config.yaml
model: "image classifier"
translate: 0.12
num_classes: 2
mlp_ratio: 3
fused_qkv: false
conv_stem: false
layers: 6
positions: "learned"
beta2: 0.95
learning_rate: 0.0018
one_sided: false
decay_fraction: 0.2
final_lr_fraction: 0.05
Rows from block 2, named by matrix and row number. Rows with one number belong to one neuron. Each number is 200 + 40 x the weight over its row's rms, rounded and kept within 0 to 999. All counts start at 0. After the name is the row's rms in percent of the matrix's.
# gate: MLP gate (model.blocks.2.mlp.gate.weight, 384x128), inputs 86-127
# fc1: MLP up (model.blocks.2.mlp.fc1.weight, 384x128), inputs 86-127
# fc2: MLP down (model.blocks.2.mlp.fc2.weight, 128x384, transposed), outputs 86-127
gate.300,065,229,188,195,187,153,124,229,219,203,193,155,154,168,121,176,223,199,228,298,219,187,246,165,100,188,198,248,128,246,228,241,107,167,236,197,268,222,179,194,175,222,196
gate.301,095,207,191,217,175,184,278,201,225,140,169,171,209,181,167,188,186,135,206,224,210,213,178,239,245,142,113,277,164,218,184,179,263,200,120,158,193,190,177,123,282,237,185
gate.302,108,225,207,105,250,268,139,136,232,210,146,163,171,214,223,232,144,237,229,165,249,206,185,251,158,196,177,218,211,204,174,151,197,165,221,165,217,195,168,130,166,192,176
gate.303,083,240,289,190,206,214,187,141,179,149,168,180,158,217,231,209,259,201,292,210,201,263,178,219,202,210,205,188,197,196,160,177,172,224,212,252,203,169,170,182,153,186,180
gate.304,109,227,161,245,125,181,264,142,194,246,166,172,172,258,244,125,203,244,150,192,148,304,224,283,189,230,206,207,232,230,156,187,189,187,188,234,181,251,166,149,155,221,276
gate.305,108,217,191,156,194,206,260,180,200,215,127,218,169,268,153,169,209,159,124,221,177,235,215,183,247,264,230,259,243,210,198,184,224,170,114,211,220,224,225,182,173,198,197
gate.306,128,225,248,248,134,259,137,208,164,231,187,203,245,197,154,236,199,216,188,270,204,211,195,177,156,194,155,171,240,205,235,192,195,257,222,208,288,197,157,157,207,193,157
gate.307,125,161,233,285,260,233,231,194,202,277,180,267,271,156,262,231,197,203,239,192,208,100,157,199,181,200,241,215,210,75,243,178,216,169,245,130,224,269,269,229,197,203,105
gate.308,080,238,200,233,223,193,201,210,184,156,172,170,248,199,201,180,154,202,151,189,257,266,165,212,189,186,257,184,328,250,230,260,247,226,258,144,145,212,260,166,194,207,245
gate.309,116,196,197,198,182,226,210,214,164,181,212,161,207,150,180,238,155,117,127,207,141,245,206,167,191,202,183,206,238,189,183,177,159,196,132,175,213,124,254,168,238,201,206
gate.310,077,175,134,174,187,183,207,155,200,174,265,248,178,139,244,228,251,176,175,283,269,212,156,291,216,288,221,176,192,212,208,122,147,153,174,207,237,209,217,207,193,174,192
gate.311,081,204,200,186,176,235,210,187,273,293,175,174,167,237,154,148,227,227,211,223,276,240,317,190,198,219,223,263,134,258,212,195,229,212,190,153,269,136,194,228,151,185,225
gate.312,085,297,208,102,161,284,174,210,156,195,188,214,156,193,179,179,208,206,216,171,232,184,197,206,264,252,244,246,210,221,221,214,161,141,221,245,124,171,183,142,125,186,171
gate.313,104,154,153,215,215,194,177,238,221,224,114,240,193,146,204,282,193,184,206,189,239,232,142,246,147,217,228,255,202,203,242,162,196,196,270,191,167,182,222,227,254,256,227
gate.314,073,187,179,178,229,279,195,194,183,150,190,189,242,186,177,180,180,235,173,170,207,163,228,251,219,189,197,196,280,202,198,208,221,156,281,226,113,217,194,236,188,168,239
gate.315,096,162,249,268,192,198,177,195,185,295,168,215,242,238,94,217,222,214,131,140,217,263,234,181,217,183,209,118,226,170,203,223,248,229,188,202,225,185,224,157,163,214,165
gate.316,101,133,207,269,196,206,144,193,255,195,178,247,283,146,190,88,258,144,167,160,175,178,175,180,256,214,221,154,277,201,179,239,188,229,214,174,156,265,162,214,248,266,179
gate.317,076,89,164,232,192,165,203,138,199,283,178,186,201,229,201,222,204,184,203,192,186,160,245,175,208,179,210,197,83,237,186,134,230,193,205,171,227,233,219,255,156,116,197
gate.318,087,177,226,112,183,232,129,193,182,199,158,210,178,247,230,127,227,251,223,195,220,157,121,114,170,212,209,168,247,202,255,157,164,172,254,275,199,197,191,205,180,251,241
gate.319,095,237,184,264,265,215,277,186,200,163,164,192,182,217,175,138,156,152,153,225,196,203,134,245,277,186,216,190,248,212,252,187,184,259,205,241,173,240,243,176,243,200,212
gate.320,118,190,170,160,185,230,135,209,209,201,179,179,256,142,279,265,184,253,127,130,253,224,202,156,154,216,218,175,195,215,139,176,192,154,231,131,228,213,190,172,274,172,207
gate.321,138,159,213,229,159,218,175,230,268,207,169,141,233,204,202,228,227,171,255,120,129,254,181,229,171,192,154,239,230,174,249,261,147,206,239,192,218,218,204,244,182,246,152
gate.322,155,184,174,216,181,172,160,150,256,200,203,244,230,218,205,192,209,193,246,197,182,144,214,199,170,207,255,218,254,163,213,169,175,173,218,207,183,326,232,144,165,160,263
gate.323,136,187,178,212,248,235,234,234,204,215,175,153,213,148,142,172,235,217,222,202,188,142,164,170,248,198,93,178,118,249,167,268,172,300,160,255,208,211,262,195,201,196,223
gate.324,080,191,198,365,153,187,186,171,230,191,182,197,188,228,205,140,220,216,172,220,238,148,191,228,156,186,223,135,161,156,230,205,184,270,174,159,190,159,206,267,118,192,285
gate.325,097,215,248,92,158,185,222,238,245,179,215,223,185,218,139,201,192,214,189,213,188,209,161,184,160,225,223,161,268,260,197,161,215,185,210,224,157,225,160,154,258,158,184
gate.326,092,174,155,242,239,173,202,221,179,137,175,159,241,147,179,255,84,135,133,233,253,158,245,185,220,241,187,276,174,177,273,119,173,168,265,209,158,205,183,239,222,250,169
gate.327,068,195,168,292,233,179,238,209,239,276,212,119,192,189,214,185,192,261,249,213,216,190,280,165,242,250,214,269,228,221,184,228,208,177,195,168,196,186,195,190,222,185,161
gate.328,123,196,209,172,112,220,205,205,244,242,168,118,197,228,182,232,231,212,176,175,153,233,227,163,174,173,214,195,150,155,227,258,157,204,170,152,166,158,184,194,210,204,229
gate.329,113,211,280,220,272,219,183,269,186,235,164,225,198,188,208,260,151,190,157,185,187,264,290,166,211,155,201,151,184,170,193,159,195,206,240,131,260,246,181,226,170,173,223
gate.330,099,182,173,218,185,241,115,176,192,227,177,229,199,282,182,156,134,223,301,219,185,165,204,250,277,218,226,125,253,212,171,244,174,146,298,210,219,198,214,165,222,116,243
gate.331,074,201,191,112,221,188,145,274,221,190,135,284,171,193,215,144,262,128,250,185,186,182,277,273,212,227,195,213,153,284,172,226,208,258,205,237,204,191,196,240,159,86,112
gate.332,067,204,177,222,225,232,148,229,169,181,126,284,199,209,211,196,215,205,244,239,231,218,191,186,156,144,215,221,178,274,230,253,226,209,251,301,213,187,182,174,171,201,149
gate.333,107,274,187,265,187,213,165,151,218,239,274,183,192,209,248,156,330,231,202,154,179,238,225,258,241,183,200,253,220,182,176,154,216,225,155,225,162,300,215,172,199,201,226
gate.334,085,109,192,165,214,238,217,286,174,175,123,209,189,216,233,105,132,230,167,230,155,126,210,181,83,220,188,108,199,238,171,209,237,241,255,194,213,224,185,244,302,216,206
gate.335,095,300,229,162,209,240,212,135,288,234,228,212,243,162,317,158,204,166,170,143,206,232,165,232,166,188,175,231,212,121,181,156,136,193,169,169,169,231,202,168,194,229,179
gate.336,088,186,217,179,199,254,207,208,207,222,136,155,152,277,243,256,170,187,152,236,238,180,174,185,210,170,195,230,159,162,243,137,113,207,251,169,283,223,187,247,246,198,280
gate.337,076,163,210,207,275,216,278,250,149,194,192,271,206,147,190,225,200,239,197,240,241,143,185,186,165,219,241,159,176,203,194,246,218,252,170,158,199,257,218,162,231,152,209
gate.338,136,144,142,117,224,229,268,194,219,170,249,173,175,127,253,173,170,190,233,187,265,165,186,160,252,196,225,203,199,210,215,220,186,193,141,209,191,205,214,132,208,227,210
gate.339,077,260,188,197,178,173,263,130,136,148,204,179,173,199,186,206,183,142,255,173,173,179,251,216,240,194,141,187,262,246,164,151,241,258,158,202,151,224,195,216,204,218,133
gate.340,093,244,145,136,144,169,236,175,183,212,178,114,168,199,225,187,198,215,261,218,187,185,121,169,146,229,207,166,231,209,294,154,194,170,185,171,209,163,194,255,225,254,178
gate.341,091,152,229,272,181,194,201,218,164,200,247,182,272,183,197,167,258,204,291,174,197,162,224,137,248,141,167,169,297,228,191,171,221,208,238,208,248,237,188,144,129,250,162
gate.342,077,117,158,198,159,205,208,194,225,207,199,122,148,268,204,220,195,163,173,162,144,241,220,176,155,205,131,208,153,187,171,194,267,185,173,267,248,186,193,180,158,197,176
gate.343,081,189,195,185,183,250,193,238,224,218,208,217,224,229,277,258,242,164,238,276,187,106,148,175,248,217,203,209,220,221,189,139,224,216,206,126,175,236,135,146,197,174,203
gate.344,097,286,147,195,261,160,261,246,213,169,234,200,248,156,216,203,161,192,165,151,252,110,209,220,196,224,195,257,162,164,227,218,216,128,206,161,164,206,177,240,229,210,223
gate.345,081,213,250,216,106,203,158,183,147,145,213,248,195,162,190,265,171,203,204,262,219,185,179,180,108,182,238,194,85,251,240,241,171,180,171,242,163,155,203,273,119,178,153
gate.346,080,231,268,185,189,162,197,194,210,236,236,210,241,162,233,65,157,152,139,169,134,210,214,216,188,106,178,178,218,186,172,166,269,214,280,187,156,211,212,221,174,238,244
gate.347,094,164,203,173,185,142,253,209,234,194,176,168,231,135,162,198,189,137,185,231,218,184,208,219,293,245,104,164,248,162,152,264,213,261,203,208,263,233,198,264,224,205,168
gate.348,095,227,161,181,238,208,238,213,217,190,170,153,134,170,155,191,169,234,188,210,177,290,260,229,172,254,203,175,226,213,244,220,233,157,134,221,188,253,190,252,160,310,199
gate.349,132,154,226,140,217,220,206,272,158,245,210,210,199,215,195,221,175,202,156,231,201,171,119,199,161,114,171,177,225,234,216,241,126,203,227,216,242,237,192,227,170,249,165
gate.350,070,187,197,188,246,199,255,184,196,255,98,246,210,164,280,229,217,215,184,198,218,65,212,160,232,186,156,152,136,261,266,203,229,182,188,165,193,194,193,265,240,224,171
fc1.300,070,171,199,212,190,187,243,188,195,228,225,273,205,202,197,203,193,193,184,148,236,193,154,232,235,307,149,151,237,177,177,222,282,194,227,268,155,166,266,196,262,259,199
fc1.301,104,249,209,212,164,204,205,262,244,258,271,213,206,150,201,177,234,230,183,200,161,167,157,128,189,179,152,194,221,155,243,167,228,154,231,186,140,191,172,218,157,224,119
fc1.302,098,87,199,299,105,184,224,240,242,209,241,223,210,114,222,200,147,157,160,269,102,202,161,219,199,184,183,154,197,225,288,162,190,278,197,191,182,176,175,218,208,217,160
fc1.303,079,181,229,206,187,255,180,186,150,121,165,215,190,248,209,247,166,213,294,221,227,248,201,287,246,206,158,207,170,228,223,200,204,163,136,275,194,165,194,164,171,227,186
fc1.304,104,249,185,127,167,192,268,224,177,202,226,239,236,158,223,218,180,188,187,280,271,175,171,197,205,220,256,194,199,207,174,143,200,171,242,189,158,210,292,187,190,221,227
fc1.305,098,174,160,159,194,212,176,179,214,195,287,198,210,167,218,229,183,156,168,167,271,160,198,198,209,197,235,234,138,214,274,215,240,217,213,196,155,161,118,171,180,236,182
fc1.306,126,221,219,255,130,270,200,207,197,201,190,237,231,205,141,240,237,228,173,280,202,167,241,172,159,185,193,221,239,172,211,212,185,258,229,172,218,203,158,160,227,219,125
fc1.307,118,134,287,207,191,209,250,254,214,157,174,200,174,221,202,227,205,189,229,159,178,131,177,142,212,197,277,153,222,231,260,199,164,217,193,193,241,178,171,169,208,184,67
fc1.308,100,220,252,193,200,224,186,198,132,230,134,275,261,202,179,126,122,225,151,202,245,193,162,216,161,156,209,176,205,142,178,276,218,222,214,195,146,252,217,187,196,238,246
fc1.309,113,268,221,167,285,167,262,129,233,195,203,174,230,210,180,268,180,250,213,148,187,196,204,170,175,186,215,210,153,216,257,185,178,154,186,145,214,266,156,148,198,165,166
fc1.310,086,172,196,227,195,235,186,189,266,209,249,231,179,207,237,181,208,260,178,146,240,244,213,206,247,206,190,176,207,167,169,147,155,146,260,193,240,259,226,240,134,129,249
fc1.311,080,148,192,163,167,207,181,138,236,230,186,245,201,293,224,178,228,151,253,161,232,199,178,231,223,154,135,196,166,236,208,182,177,219,181,225,150,226,197,240,139,192,227
fc1.312,093,240,250,167,204,267,236,147,216,192,211,247,213,267,274,211,192,226,256,257,233,221,235,260,239,262,231,168,203,225,254,155,158,178,257,217,195,152,182,172,138,208,187
fc1.313,103,192,169,282,133,204,161,160,135,182,214,133,190,153,224,190,197,231,130,234,251,171,232,182,199,126,193,146,164,163,223,191,256,132,117,154,188,207,219,179,128,233,174
fc1.314,075,193,135,142,172,244,190,192,195,206,244,209,210,176,218,146,135,215,213,213,163,142,189,200,192,174,182,233,242,214,142,245,158,181,261,169,190,182,181,172,180,163,206
fc1.315,089,125,218,212,189,221,169,190,241,258,143,209,164,231,174,181,240,201,112,174,188,222,232,203,232,170,181,149,199,136,182,277,250,200,175,239,177,163,152,146,193,182,217
fc1.316,097,201,235,163,247,230,194,225,244,243,219,193,173,240,169,153,149,207,206,248,262,160,210,167,248,204,183,194,181,225,188,236,173,170,194,227,227,220,313,185,188,213,224
fc1.317,075,243,217,191,173,161,204,203,228,235,146,234,141,216,196,207,272,212,242,177,220,255,176,193,174,232,179,264,171,279,190,184,239,200,199,228,228,144,219,233,160,220,251
fc1.318,091,281,236,255,246,138,263,202,202,169,211,200,181,235,225,244,228,189,220,153,191,235,148,131,164,222,196,200,156,213,229,216,180,175,190,241,244,234,296,248,199,224,264
fc1.319,096,183,172,262,210,201,181,162,257,228,202,147,257,257,186,127,248,179,174,174,230,185,175,205,177,201,212,163,261,203,160,286,213,199,194,244,222,209,193,257,204,188,236
fc1.320,107,163,155,212,260,138,284,185,134,171,230,233,154,257,109,248,170,163,178,175,150,145,219,263,206,162,136,179,173,251,194,197,197,151,250,235,166,187,215,276,220,251,261
fc1.321,120,189,228,161,247,195,228,124,166,173,246,272,175,190,288,93,218,189,241,244,199,113,227,276,238,207,198,126,228,224,192,205,183,274,182,171,195,160,235,107,206,129,226
fc1.322,139,236,188,174,211,240,193,225,188,188,180,146,175,204,220,217,242,237,234,192,211,234,215,204,211,169,161,175,187,244,174,194,233,217,226,198,263,119,76,229,202,225,180
fc1.323,131,198,229,176,219,187,229,229,194,211,251,177,174,207,167,183,79,213,88,199,152,159,164,267,138,206,177,207,179,211,203,156,255,141,185,196,212,192,194,218,245,217,193
fc1.324,078,194,222,311,214,238,176,199,166,173,231,258,189,211,122,178,262,251,166,241,242,158,211,257,238,212,188,202,226,172,199,217,204,213,132,167,216,215,223,295,181,256,245
fc1.325,083,203,194,272,196,151,166,193,208,187,212,201,226,196,291,179,175,163,181,167,196,190,213,233,263,154,199,166,203,196,255,148,221,215,223,164,216,218,263,169,184,276,151
fc1.326,100,206,193,231,205,151,217,236,174,184,174,145,245,180,236,257,136,167,149,161,203,208,244,117,138,223,173,237,195,213,243,104,167,165,211,180,153,139,165,220,178,280,152
fc1.327,068,163,202,127,206,155,269,219,188,136,186,223,174,165,213,175,245,160,197,203,194,175,211,225,211,254,212,131,242,183,132,135,195,217,167,220,283,207,212,301,122,241,147
fc1.328,113,166,182,232,289,192,187,190,123,112,205,254,198,215,165,143,158,168,274,257,250,171,186,204,238,187,227,239,223,262,178,137,243,229,239,246,265,239,210,173,151,175,188
fc1.329,113,218,278,202,294,245,206,266,166,241,226,215,192,217,189,310,195,145,179,225,137,250,244,223,221,161,242,158,204,196,211,186,208,228,201,151,223,176,189,188,129,213,286
fc1.330,091,136,239,198,208,203,193,230,174,179,143,186,217,219,204,171,181,118,184,177,206,212,219,237,222,213,201,196,219,202,127,205,176,178,233,210,172,301,230,176,273,166,202
fc1.331,073,213,205,223,182,196,194,203,159,178,243,262,148,158,194,189,182,190,218,260,249,165,180,265,223,194,184,222,253,180,197,209,164,146,282,243,226,210,220,168,185,196,199
fc1.332,068,163,230,248,213,156,260,156,255,177,269,107,276,194,157,117,242,182,152,189,173,179,219,186,216,233,183,203,252,184,145,132,188,233,141,58,180,240,166,202,246,175,165
fc1.333,098,229,119,290,216,214,142,174,214,201,193,188,140,209,134,232,187,193,218,216,182,248,189,208,190,284,228,172,143,231,228,145,220,132,140,119,268,232,221,216,233,215,206
fc1.334,091,137,203,166,243,241,190,196,225,276,246,214,259,251,230,189,190,308,164,131,261,188,233,219,158,218,214,127,141,272,290,244,244,189,183,143,256,153,184,231,257,209,196
fc1.335,093,275,208,211,226,205,186,146,228,178,219,173,290,174,270,152,203,230,143,180,226,125,182,228,202,250,212,173,202,204,265,169,172,138,244,161,220,180,238,194,180,197,175
fc1.336,104,233,223,259,233,268,156,160,150,148,154,214,241,164,193,152,186,161,155,159,180,223,187,153,134,182,184,203,272,222,153,204,276,143,189,160,169,241,219,171,251,178,152
fc1.337,079,178,106,165,266,170,204,235,126,229,224,227,232,137,250,153,227,227,156,195,209,183,244,169,222,244,251,146,162,174,180,191,200,175,206,262,242,212,255,193,193,202,200
fc1.338,134,144,109,146,207,224,173,237,181,162,231,218,165,171,265,142,190,196,236,162,210,134,138,130,201,217,180,162,217,202,185,231,125,160,143,214,221,219,208,136,241,181,195
fc1.339,072,209,241,238,224,218,115,176,267,184,208,189,235,238,189,124,222,247,135,223,274,227,204,203,93,152,218,115,142,222,209,225,195,156,187,198,210,243,229,208,205,152,228
fc1.340,088,230,205,168,194,163,164,203,252,164,155,191,330,215,268,196,184,153,198,238,187,168,252,220,169,121,238,233,182,192,163,249,127,245,212,221,195,244,210,153,251,103,218
fc1.341,085,179,241,225,181,142,240,224,225,181,215,175,143,151,241,109,264,188,207,218,266,157,208,257,218,246,198,235,176,229,190,262,191,288,216,144,200,208,251,193,198,227,207
fc1.342,081,170,203,182,148,224,241,186,230,207,232,187,164,196,206,140,248,203,96,200,155,249,215,256,209,162,187,194,184,110,246,227,149,286,216,128,253,234,228,163,155,212,179
fc1.343,078,140,244,196,176,191,188,226,274,300,187,163,203,191,205,139,128,212,136,281,222,187,198,229,222,179,175,154,212,221,207,191,233,176,183,185,242,291,187,237,248,180,209
fc1.344,090,286,254,162,172,218,190,172,172,183,210,155,216,229,122,178,193,203,211,243,231,192,205,187,253,255,196,172,198,142,201,124,151,142,178,194,265,173,162,204,96,208,127
fc1.345,082,218,220,141,219,186,229,237,130,195,143,196,229,151,234,245,235,210,226,235,171,211,215,243,220,222,183,139,120,169,216,167,203,151,219,216,278,181,241,154,216,259,209
fc1.346,082,184,224,126,217,257,143,204,254,225,138,234,194,280,202,253,238,129,228,167,286,173,153,249,147,115,189,219,186,126,199,167,251,241,178,225,201,205,202,201,199,255,214
fc1.347,092,203,243,133,249,234,196,159,170,135,197,158,187,189,212,202,201,169,178,138,224,209,189,198,126,187,252,209,130,223,225,133,198,165,214,179,160,181,218,200,157,166,175
fc1.348,081,217,126,176,146,174,209,247,199,211,192,211,214,323,194,222,198,162,240,203,203,172,282,180,217,221,198,119,237,240,226,251,176,196,238,170,236,226,202,172,198,148,257
fc1.349,136,181,204,114,260,164,166,198,127,231,252,257,231,211,169,251,184,201,198,211,162,155,195,138,205,185,152,160,187,215,214,227,219,208,215,177,207,140,92,252,229,211,88
fc1.350,074,178,204,145,258,243,188,164,195,218,147,154,179,161,258,191,192,248,235,160,212,100,191,226,220,180,193,159,284,157,216,189,158,113,195,160,184,142,160,213,173,159,206
fc2.300,069,210,229,213,193,210,149,212,256,224,188,206,236,228,225,223,182,165,146,221,284,180,224,163,236,261,181,204,181,169,227,155,228,227,211,262,191,167,280,315,127,245,225
fc2.301,099,214,155,180,200,204,179,203,240,106,275,210,228,209,148,222,284,180,247,228,194,248,192,176,246,259,188,151,236,240,272,183,151,258,223,169,205,232,253,191,172,172,232
fc2.302,110,252,207,245,208,299,303,189,238,228,215,202,176,156,198,122,152,251,169,164,185,167,187,118,209,237,196,210,214,195,154,231,194,195,234,176,215,203,170,218,184,262,211
fc2.303,083,187,218,316,194,149,203,234,149,211,240,258,218,168,263,163,195,211,179,155,220,300,198,279,211,177,213,157,284,248,202,219,222,259,168,190,156,188,165,212,233,216,218
fc2.304,101,214,154,163,174,177,223,208,227,185,143,191,155,221,259,260,247,216,227,278,169,152,160,165,190,208,241,150,148,188,261,159,248,174,262,197,241,145,199,177,243,91,190
fc2.305,107,216,172,149,185,176,175,256,233,239,192,267,188,225,208,135,234,215,324,219,240,172,193,233,222,199,118,232,211,114,181,221,191,161,213,199,139,190,194,197,263,224,230
fc2.306,114,229,187,247,206,185,253,136,230,185,199,178,209,190,240,267,164,206,231,207,261,166,189,185,177,267,184,235,244,232,211,214,206,266,225,202,138,167,205,194,161,234,241
fc2.307,129,203,186,262,202,175,168,100,203,150,234,193,203,254,197,269,210,237,192,168,209,167,194,155,269,182,175,174,195,185,218,218,199,203,270,263,254,232,218,270,182,157,207
fc2.308,097,130,226,217,156,241,248,203,190,208,221,207,249,217,212,190,173,155,103,245,157,162,243,181,147,157,180,263,163,166,209,238,152,201,143,146,173,224,244,176,247,246,197
fc2.309,122,147,243,199,200,195,238,218,206,200,192,274,180,268,140,122,134,238,179,188,236,185,220,226,239,222,219,166,269,211,163,204,262,202,221,226,145,192,261,261,269,136,279
fc2.310,081,179,208,244,237,206,163,249,238,221,227,215,170,242,226,189,145,211,144,226,245,127,189,167,199,215,200,136,127,260,235,231,220,247,148,263,186,175,209,165,247,229,251
fc2.311,082,183,269,168,282,210,264,204,239,218,142,167,243,166,146,227,187,239,158,204,277,224,183,153,175,167,149,239,228,140,175,190,215,175,248,177,219,306,204,243,186,177,277
fc2.312,093,238,149,154,204,207,213,241,241,183,192,236,226,267,193,232,194,199,265,225,226,227,183,274,176,184,263,119,293,220,187,208,231,234,214,162,223,136,224,241,269,118,157
fc2.313,109,247,168,205,188,251,198,73,222,241,249,144,190,225,171,207,261,178,277,241,248,144,202,168,198,176,171,197,189,190,144,176,162,263,284,172,197,229,221,190,187,213,266
fc2.314,064,197,212,247,161,176,228,187,230,167,159,189,221,179,222,173,197,212,289,220,183,248,176,156,221,160,158,212,219,206,183,127,205,229,162,202,197,138,169,182,225,150,195
fc2.315,091,248,254,201,157,156,194,176,172,254,235,189,192,237,225,236,184,113,289,225,137,216,261,162,253,185,217,144,152,155,222,233,238,190,157,136,216,202,241,202,204,270,282
fc2.316,094,203,197,250,212,189,173,206,181,177,237,225,251,197,160,199,263,218,229,211,222,204,207,171,252,146,216,244,184,198,196,152,181,219,189,169,156,232,219,174,206,194,202
fc2.317,076,194,130,153,216,251,141,183,181,162,188,169,171,227,173,240,208,185,170,320,261,218,113,217,106,232,122,228,243,207,177,206,250,233,202,221,197,230,211,181,203,189,234
fc2.318,090,181,193,193,249,246,140,176,191,206,263,129,153,170,187,184,216,230,169,221,150,196,200,120,266,180,344,200,244,230,162,249,303,224,160,230,162,169,189,198,185,287,177
fc2.319,089,219,299,243,213,214,155,153,245,185,247,227,163,130,212,194,205,209,229,194,179,176,229,235,242,212,227,209,258,218,257,160,181,233,126,188,244,272,180,143,263,93,264
fc2.320,101,166,191,157,191,291,249,216,218,202,245,193,225,229,193,174,175,185,212,151,171,245,181,189,200,215,145,157,182,217,135,113,221,246,217,206,164,121,160,240,262,216,164
fc2.321,130,211,196,204,204,164,240,152,215,180,197,182,95,173,156,148,147,187,203,246,156,158,185,185,170,192,154,190,169,160,244,192,234,142,233,173,184,219,162,166,187,212,188
fc2.322,144,207,225,279,222,249,240,170,141,174,189,216,262,159,172,221,154,164,111,239,188,173,185,180,274,195,158,277,166,202,168,192,182,185,197,144,156,235,288,192,146,183,196
fc2.323,126,207,185,200,165,255,222,155,168,228,211,136,125,201,167,216,253,202,178,200,197,160,219,189,246,210,231,163,117,262,136,194,155,260,217,208,151,195,187,150,156,224,236
fc2.324,079,210,173,138,184,154,210,141,195,145,203,144,117,261,241,253,172,235,232,157,201,224,197,207,228,217,161,212,204,193,240,176,240,179,234,140,244,194,174,172,184,127,213
fc2.325,093,192,174,243,237,153,190,178,206,154,144,198,160,255,203,169,219,234,251,198,201,269,208,202,141,240,157,193,150,196,173,198,232,244,238,177,213,224,133,225,79,221,157
fc2.326,090,256,268,194,168,210,170,190,235,171,190,232,201,153,209,177,184,182,256,243,172,204,243,213,230,169,204,193,257,287,199,179,176,167,129,190,212,145,177,258,155,153,229
fc2.327,080,196,188,217,241,265,191,189,200,159,217,191,226,245,197,228,185,239,150,233,237,160,213,155,266,166,172,228,219,141,163,241,228,218,141,81,153,194,155,231,170,212,174
fc2.328,107,234,192,119,206,187,207,271,263,276,237,216,215,246,219,173,192,183,253,232,221,153,230,170,236,204,250,179,213,192,196,211,193,176,154,196,167,181,195,203,222,133,213
fc2.329,105,238,179,193,232,239,197,230,160,257,151,112,209,240,227,170,192,235,230,170,248,185,161,144,192,172,235,152,240,188,290,237,175,209,173,306,201,197,168,210,210,229,153
fc2.330,095,186,150,250,140,213,141,191,240,120,215,260,265,194,134,195,288,183,199,118,204,226,147,251,258,186,255,166,249,214,283,206,231,145,179,156,219,148,319,250,141,199,180
fc2.331,077,119,198,155,154,223,196,149,166,207,192,236,232,221,201,225,187,245,176,187,187,152,213,174,253,182,214,141,243,70,208,161,158,176,180,127,248,233,149,242,251,151,182
fc2.332,064,160,206,204,179,199,148,214,210,268,205,281,162,205,230,206,181,215,112,203,197,211,214,212,202,248,186,231,115,188,157,168,239,164,196,197,260,228,189,191,169,199,237
fc2.333,094,197,292,218,182,191,233,261,183,126,171,189,269,177,239,151,176,229,188,248,190,223,166,184,214,183,250,189,177,157,185,116,217,178,215,169,229,183,146,172,224,166,324
fc2.334,084,145,186,166,223,220,245,180,185,214,126,180,204,225,228,260,124,242,229,136,250,140,205,219,142,197,202,186,215,216,227,208,192,186,205,199,179,229,124,204,197,204,194
fc2.335,109,164,169,149,201,188,156,233,163,244,168,208,212,219,172,145,197,222,146,168,235,169,208,156,168,131,132,206,165,208,160,224,190,190,220,214,184,252,252,104,155,176,143
fc2.336,090,203,289,272,162,263,241,189,191,203,166,124,258,200,252,190,119,194,226,180,100,172,191,187,187,162,238,291,162,223,244,174,216,151,204,193,180,247,127,203,177,213,213
fc2.337,071,224,247,167,225,166,224,243,186,213,234,189,214,208,226,218,261,268,161,145,99,174,210,187,217,200,244,177,177,192,178,281,160,279,217,213,245,136,158,260,155,214,258
fc2.338,150,213,148,167,191,165,161,242,190,200,198,217,257,181,183,210,248,184,216,237,231,156,250,152,186,221,128,165,198,253,227,268,171,196,159,286,150,256,188,201,166,200,248
fc2.339,071,158,152,196,172,151,206,122,212,195,214,202,161,233,145,189,122,173,144,169,174,212,198,160,222,198,186,257,151,236,150,164,168,168,240,241,216,207,131,182,225,282,231
fc2.340,089,255,240,200,186,199,241,216,171,230,178,220,205,271,230,168,248,174,182,175,233,174,260,138,250,196,263,165,183,168,138,165,219,134,240,232,95,195,181,185,103,225,176
fc2.341,085,164,256,248,250,184,244,268,155,246,202,282,227,184,193,201,300,262,213,145,191,231,240,179,194,161,175,249,212,152,129,194,253,223,164,213,201,184,150,219,166,187,174
fc2.342,075,255,140,261,218,162,188,182,184,252,182,143,238,211,181,263,240,234,200,180,183,172,167,216,205,209,131,193,175,187,236,210,233,259,200,210,178,117,196,155,238,309,224
fc2.343,078,267,135,157,268,180,167,237,199,211,147,215,217,236,204,135,178,226,241,248,245,254,191,171,258,157,203,183,181,221,156,209,204,242,217,308,207,241,243,244,164,270,186
fc2.344,108,169,220,184,125,252,159,188,210,209,220,147,177,160,141,239,151,183,202,254,119,213,144,268,241,169,278,240,232,170,233,168,251,180,199,203,188,162,139,202,253,156,160
fc2.345,082,187,221,237,165,177,207,232,185,168,137,197,129,168,173,225,207,171,262,189,201,244,217,208,154,141,224,206,225,225,204,176,191,232,150,196,286,176,127,221,159,245,192
fc2.346,067,168,207,185,200,207,254,159,305,255,97,258,221,196,161,134,159,207,184,127,154,251,186,212,193,199,234,200,255,172,147,221,180,194,196,165,138,203,195,172,167,226,189
fc2.347,095,248,176,198,262,203,255,190,172,106,182,207,196,174,181,201,186,248,186,189,160,146,188,184,127,190,193,235,185,254,238,203,139,146,287,208,172,203,111,239,210,222,207
fc2.348,087,179,251,226,218,198,241,170,267,219,220,183,252,193,145,240,157,267,198,175,229,149,168,168,176,182,239,222,199,175,211,201,233,197,188,225,174,156,219,188,199,218,189
fc2.349,127,237,198,202,158,216,208,211,251,187,183,197,245,167,190,148,178,154,228,177,287,226,170,179,184,180,169,165,162,164,185,221,158,183,162,146,217,228,233,233,176,198,201
fc2.350,079,175,231,216,180,179,195,313,184,161,167,236,167,193,273,207,219,189,163,221,250,183,252,141,201,146,257,292,187,196,233,173,183,166,207,188,183,223,220,203,202,178,263